Weights of a small contrastive image-text model.
Model: encoder arch convnext, encoder patch size [4, 4].
Data: trained on pictures of board games with random positions, seen at a slant, 15.6 epochs.
Rows from expert 2 of block 3 of the image encoder, named by matrix and row number. Rows with one number belong to one neuron. Each number is 500 + 25 x the weight over the matrix's rms, rounded and kept within 0 to 999. All counts start at 0. Numbers have three digits each.
# up: expert up (encoder.blocks.3.mlp.up, 4x128x128), inputs 0-127
# down: expert down (encoder.blocks.3.mlp.down, 4x128x128, transposed), outputs 0-127
up.97:453508462482491496520477501486514508528497491474467456498537483461518493465493542492426499494468538451488490530527480523480533531494539504541546503462501498459495510551549499537501527458501500491513542466473506494463505516479455529475514463481480521546510501487470476449471507450489498542451489505483480445482448530499482523485529471497505476522512483476495556489511537556473485503596
down.97:464491520494520479495521504483540486535504471484501513513426472529516479527497470499511492466508490485502488506505454498499502528486443536486540514547511519471496480501518532489490473494494491519434511536503480476449456537524506529527493476508514560479507475521470530525519513497513493500479515481480477504538474481492495474510535527506508518497498523468504519471501457587480511502473
up.98:515521504497517495514472516508469490472491492522520573515498509478532533499440506515384516516507537524514431499470480490499480470506488490504513535514484469533505531499503509532474500450434501498495467467507523472513570519460481478511504504520526509501461513476515503524519507489504520500514504533530547491521492519464497490527522511470456466465526467496476456477482504596490490494481
down.98:487525486515468505501480492564494515486510471506543523509558491515472509477464465495529530536491532486479478523498513474501502533535502522518475511495515504480545518527509522514458475463519512517548511512497462497505490536505541494493499513476529469512545515512498513497523501438503516479500536493520467510521476559468511504486573464461439497510470453494489524465513566473517474513500
up.99:495530465499499518525497503518481545494510490505502514515518485528517530491506482493491488507524507473508500471490487518531521510494533513542471500510524514507504477478508492496509529547459480447474477552493517506480466497470492481480501534449505492462461505527518481520530538532518506538531540522500502498503515492491498494480494506471494486475531457495505495502494550502477465530469
down.99:498519483518487493501540502471478463464507496508503508486506489489520486507494514502499495504526481506475478483499500482504503529507523476497455455508490495532512550508545507499521477491509547550546532499493508486450485499531542481523521521504493514478477490477513485497516513506480504510490512491529490528475510496486515475487467516478469490516486489495475499480498504414496509523503
up.100:477542519501548549554475491500473476511513479481526476506545506529510508518471502516481446492481525458512467496458519491540488482499463530509521507467520528497493527524513510521544490457519513469483480497482528447519542491511476506490514473508488508476475521521471469539484454482521499499506510515524477484514496491450491490452504522490507508516466477552462502482495477525476507501517
down.100:494488513486447539460522492524502473515471476509514510500575491493487553476514482503539509509486516490512488531464524492467489476488473477556504487494521495463500494508496503503472490521476469496518461513527457527501500533519489463499474514450508463513524473491495545478491526485571479507514503510508512518499490460465513523540554454487488502523482465490508492455523546525506483530504
up.101:443476439501500523504480485494501516544501511521436487479511458478496492523506502483501438507474488465543522508482500518471494510512488509439513510543538515500516525508481513477500471510554488524484472532528528497520513499500526496524518525527507465507510501505487531472509463506488506517527463511492486493488484532535501518524484519518514519498488498517512510511506486503496523480490
down.101:483470507468513515468484510484487463503483510519515503473464513490481503509496530475468478453464513502481491508518525522495491512484508502453525495469511514552508485470476527467511552556493493464461437508486490519536459468525508492441491521474486536557502542445505493537489484491523492495474471518475502480427512453513551541491461530531549494452506485505548460534520524587502524527538
up.102:535498529514534485527507487505504482522512455513538512494507439476512485500472482535510483506440506470537491480478481450529486496510503508477515510512495495523516531506495505513508500484485503502540504464448519526523504517513527501500534488511514518496478515473465484485479488453491501506485495512500515508490512487502513484479500532507485511489477512513479512441478501496542512506492
down.102:479504516510465529491484508513515481528482501525489491473527471486482531499498514471504483508529525473515491516474523483484474504495506492496482501487518492501519566505512495499529529483498479501490492508515491506503491503523519481479500481494481509518484487450487493486509499525490494516535482537490484497481525537498486515499515498491473499501473467474520505500506497517491501532527
up.103:573523548503515501463499507505525481482521471483514543493531476510509475496493495476534516543517491491446474504529498461490483508495498498474483566493469487526501494534515502526523515463424519507546539466446543499513523488527556499497477462493494493484483513466499494513448504510463501503489463495496501464542514477496505476445500504477497521536501533518491514495477482477499490488530
down.103:483508495496489496522475543535488529493490517495478533469550513485485540465479514470521504572540487481469513466446494493500469521498524477473511500465548500442501527490464491499542497423520439471502568537532462471498512492509512514507471482550548464491513530495493502479446509498461470506541515519485500507521543543529439543534497464491465488517521475533511514496530487519479461481500
up.104:578499512493502536472539493502472503518477449437490509493487458518480486505546500505545510481524479505484518471499528427483514507473540511490472489493462503505520491479501492485519525521492532482534539473501533539495464534519556504439509471458521471503494507514504489514473519524469513553505535483468485536454516468492466494433502488545506536532473522511505533522499516463501493510477
down.104:529520489533487488521514506528499516495480504473521508466514498453500515497478496483495520484469510476486457477506516478490517532532520482491491455494513487508536500464514497518540493440511546479526528507511448472485490499499533498522496494518547507505511531491466496510455541492436480507512497502500493525533547492480457510479498515486457472510508471484492482521483519461539477484510
up.105:461531464511506502500472508513504478512512462525462537517536508489531494518482511517457531532465512488477478498498516489529495535507487518512544507526520465518522492507474516512498527471473523441530470460491500515507525546464482503497517446501508466488460487482499483507524499498485509502464505512508527512463472546485504537486516501492510515488565502473473468455481491538499499495535
down.105:473511514488498469480529513507515486466486501514500509495541450561487473498475466487515500518521502468499498478505472459527509467493526513469475497477554526504522523499502517511483492488509493510512482519504478459504456549547538510496468496476560540487542510468502539476539511491471519499506500463504465518479477471493507499502576480494448506497470467497513504476512514499503494506523
up.106:500499538522482500503525479494502503450499506527538504486470525520503485506552523504484479480463489505496478519494514495494469467494501523492486504524491555542505524478542506495492495476497504478490510516518488504499466431517509465506488504485527459481500504489524519494484522517510526487476491483517558474528440521504481508484494493516501507493484467503496441499525475493514543501495
down.106:474472489475515531490446497505486514530486512531512542503541506511533502478471528530550476520514487521451492502452493483455482545524488496526508476488481492466515534501483548498493523465551436512516519490477497521507493462508537502479505497498502497528509503527497464480467482476516512512540502527512539463530494503555514496481482467560484482517517501503502514514513483457449522481503
up.107:539531553489528510510496504505507472499485488500541500475494477487485481493472497490528485483504517479492490485488475457520487470490514491463475516488475509524512514484550474518516480482459518521538501475443553516540472472539532483513492499502505505517475500459485529504486523516480499501500477504482506531515528463501491466485501530482485526542473513530481524475502504495510485512485
down.107:495490519514486548514467479534499479512504510512487488488510508490481542476467491472514527530509533484492515520465543502505483523514507478496517499478516471479492533511484514487528517487475502489520549531526483533507501502495514470487510480534507476519489530497446495495471539487505481507538494543481511503512517546484483538499488471480484496501475448491474516501480514519496470490499
up.108:462501453509524506513508493497487531501478530492516452529496521539491512491517497466550485506472508521512521484520472527502505507515523494532467477465461541493535516503496495486506512542506486498464492513537496475520447488507479486520491520476513478461472492542492500472544531502517482509509507475467477558511495527496494463536504531500485484496520471525503490522509496474438485554506
down.108:496517459512470495489506473444492523484495539509497504504499513466516498483521476505469503515484434499485528521513508462502500545538489499481448536483473523511507493513487481489479499523561521520528524483491530454498531478519523526482494543552489504502515489521483493541478493501491496510494539512508497513521517502486489494494491514469507483497506551476494506488472520412486506493517
up.109:567516549505520511489525489530489507510494476487508477499518469494483464492495480493538489508511506492488481469490511454522497502492529507487489504480476484507505510513506483527520516498472513495518524489438539523504477501498550493491516499482506513505484480460478502502488519499506492507518535485489484553484527465497487477449506508492490544522482546523499521500494500486495482536477
down.109:513513507499482514521501497498494462512522505495506495451495489467501510504497510476505517509512510464485492500462508486506501538514517486504478496501516489505504507478504488496551489485479515506518542524526468477457495498510501477517481491538511481492477505478464501506476547501479490528528501518477495509506527523462458502497492493494473495527498476488499502505488496474504486498497
up.110:523470540526476472495574477477508505464473530544506547498458576455495489512529502503469516497483514533518484527487502522511467435485523514473472545538487480521450516482565502485504494508451521464519499523517491492507519479493505476498481522516548462500515489508523500462519522510494517486483498508524561491513472500499503513525502496512464497467463479539482450471502510506529512484510
down.110:481458492484563521452439534506516509521473458529526544507560481539471466494441539491560504513531493449435509504472454510487477534482495530531506467473503535476549509523492497532453532503527468528482482508478536513525524497512554474464484463480564515522515511507504464513469510491528505482571523538513525502531483534530564504461529452527482517522492455495545500495525500503459496486489
up.111:514485527526476494501533495534525495513465453511533525499502463419510463504475460515495536500476514506527439517460506476509494483508493485496502522510476487516520549527510471526522526489494508498554506463481519558513490521464527500501543484476517522536508492489463517442511497450507486518453509500496518530459505463533482476477522472532476498471467480511526512474481503497557496533507
down.111:504499505506516507504474505489529465519531466510552473484493536506495505532481500462503478490526510432518464512488452472493482492460487523529485505492534530519556521477533472517507518509481499504442517481521497526501510471535498495490468469485501511541458489471468529548478519524509507485560481531483459508496513520452500493491538481513496480516487475471504452506483470564458507513492
up.112:473486476503527516492528493526489486517491554478503462509508519532487501482531498467559500524495500508473524475507477543499507516527522501510481471479459532481514490488488480469525504542501508495496477511516481471518467498489508517512518485499500491485489486537520502476520502517498472496536494487473476551491510526486486471530488535497500483490533479504490513521509478471438471532500
down.112:495514476507463491503508478474470513474510537477497495504503521473496495484480472493466522517451470513485513499524500476526519519514510501468460530493497532528459485525475509477474504509540520502527506479486528468494535504521539495494499551543514480502503507487469506526486507486494482503487541525497531515506507493483490521501502504487514487498508526514500488501461521445509479488507
up.113:500524545477505491465500515502515462489478502495549470502487527491497531485494503471520446472507539510517492487506493474530493471506484490480505526476455506496518510499537504499520504482463483510538507492473557500519476478516494507524499498486501479520491492471487522497502530519505505492497490502511496529535530465475485478521527514489461501522452518577496509482497476505485470514495
down.113:480499499516506537523472499508491511522487506494514490482481494463498515506479488483509552509499517457487510545473514498505485524547482504527499497489513474486499487514506485482522493492497501491529513541509477486476528503516536475496468511507496468524527525518486501536482534495515483492536514523472543496548513540466460506485528493460467502495506463490489496498461483503506463477476
up.114:555474430500472465494502471551467441523518487498499519512511549457501483492472479518514486516518494513542489505500509480523501472506538491542468494518543497506503491453516502494538525501507477500503480500467488552516537503488559509521534496465514494525505489489505505497516501464500493474490525498511478502489526486521490500522521501495485476506517493496528481453494530479545495481462
down.114:480514521525507492459490499482493482531513473488509499527486478534522466506474512466512581526500531466491476508489463499515484489477529499485501465534454524525533581481518488522495501494456534471475479512531500474518489521498475507527503490492508470529481482478487482545519505509476534489520509502489513536494530485520514472481520522488497451465467468521499507505493544533518514526480
up.115:515511486513497481511502512493530500497476552526465561489453544483517510484467489498459487544450528510522501500459487499483482446484498502473418568518474471526498529480541487476529523509458479485490467550531524502499568464470520482526484508505537491487502503455521495510536510504471500469499493524526527479527487485499525506555494519497521488494531499542490464510500503514526475500472
down.115:490497520529523488459472504486468459484516472522527529498497497490446449483462504472523510539527516479462512541486500489518504553507479502495516527461486500527536536555467530473460505507497510525517467511475490529516501498515551451490517536504523501517492462463516476474520536477500494490524539503503506482541509527486532543486525483484520491501480428514522499486496567541501487510512
up.116:533525520502517482478492523501506498490490508483508488509529489514515498500490503490505480509513500508465470506493528496512504497494502493518517543468452487500504508509509509520476512489449492524520539446474549477521518489519515483496497494486491476505495486461496489497473517501505494496531506492473479516522513479493491483472506509484478500508499519506505509507495487533499491544507
down.116:454513494479464501535490495516495485486490496507471514470492524488495509487507502510512550542516487467471530529455516494522482507510502493522515523515530473466510519486502505479527480497510476484509558528524489484452535500492482497515470498530501488493509533520483520498479493499488509494505514518515508525530506507489458488516497511488476488497473512503498513509481467503479478477476
up.117:560492485499502467504467477483504475515500537517497536511499551496533519522462482517431474543413528496542467492482489477475506470491515516508471576526491479499495512502513521489533514518443483442488510566492485467502565517482472536491549462496487456495478497494489453510498496467479502486517516542506445466505500478480498510526515519508525488519514512515461498508483477525496510521527
down.117:478530507528486473456550529533506507512478455470535514506526469508442476504491463503519502511530509449495489539488528477523473483470491497546520517501522490521539563571511467502459474500463492512482470508530500523488506518500521468516489506500518512496529482446549514477506533518510499473522508476516481489526490532487487518521572525468501501497462450499525479481548526528542486560487
up.118:482464511522502496467528518514509464543481509508506474509488537511487509505523492488545528516477499515504533513508487538516501478518494473511477440461501504488504509513455478451497482509538494514510478464509481485524487498471473499531512512509496484500488488558491511474524455501517481482488474474486461539489493532500491491547496523518502490509509470510477489510510492509467513518525
down.118:496497456494492480497503495467521526492509535482480478534473510498512478516493495502442518499487474486510511525520481502509506507504522539484510503476478545511454463511465476479455506525537517470482479479492537454519545505518502519476487508529521493489491514520485487571508487525512481498498532527492534517504469459493492513508521497501543512476489549528527498496475539471480497487515
up.119:498522509466505521501484549495463479497508498527530535491509482495487513495471481527479478490509541501529479502466486467479487466469497487478500488522519519532513503473530484566520468467497474484460464485536511446492541487479511485513503501530535488521472499499483526540544444506510514494532474524477522459506529499487540513501478559474470479511471440539471505505508507528489506451481
down.119:496485491509472540487507451514500517518507485533517520485518515476495513464489506510520495507477545525475467531502537479506508522509484545495491483485499473490483462505505494517463512498498504502546460488498469521518448484494531462471493495502477448522527497500485492512503508468542515507496519548507493488495531515479496516490514486503484498522495474517494493492501566534496491484509
up.120:566504478486490542479512486490501475503511481512506530489517478524528505518524465506497498509514493504520509482517510469505486532515501533497505513536491484498503490439480527499491496488454485427474467509510515515471505478482486508483480496473519449459458485565514477564481495540491533494510509536493535464540511497473495485506494505510494477484512482537512534485474491494487496495469
down.120:469511472524501502516513525515466507462472472509538532468538501470463512481488515480510540522513503512487476474509526455509505489472490500526496476488512505524504532513531509525510488475481517523539479517494502473449484515551563481512504489498530510498530524486526466498506522506471471516493514494519482485501525466487501488498487490478458488476502432523515483511515533485524493507500
up.121:522504458517503463478552487491508495512498556536496519484483571498536505485531509493514505473496480520528505514494491500560469478523536494492476539453477492522475521453517519485490487530487505479543500479497520489514512485500500487502468501485520473475485477501532529465468537490502505487457509505490522530535492499467486484511497503502543501475500503531485454480525488476501509547455
down.121:448494502509526513469476516489471481500506503509492552500544473525505486471468516500521552477476500456453514488475490491527490545509465508529522511478505478494513498477498488515503506498527515479467494496491488488523560518486509491500464494524502544516500475510481454501482521490470509499515510500480526535513530468517472502479501506509526458492469492513542505508483543479489492465474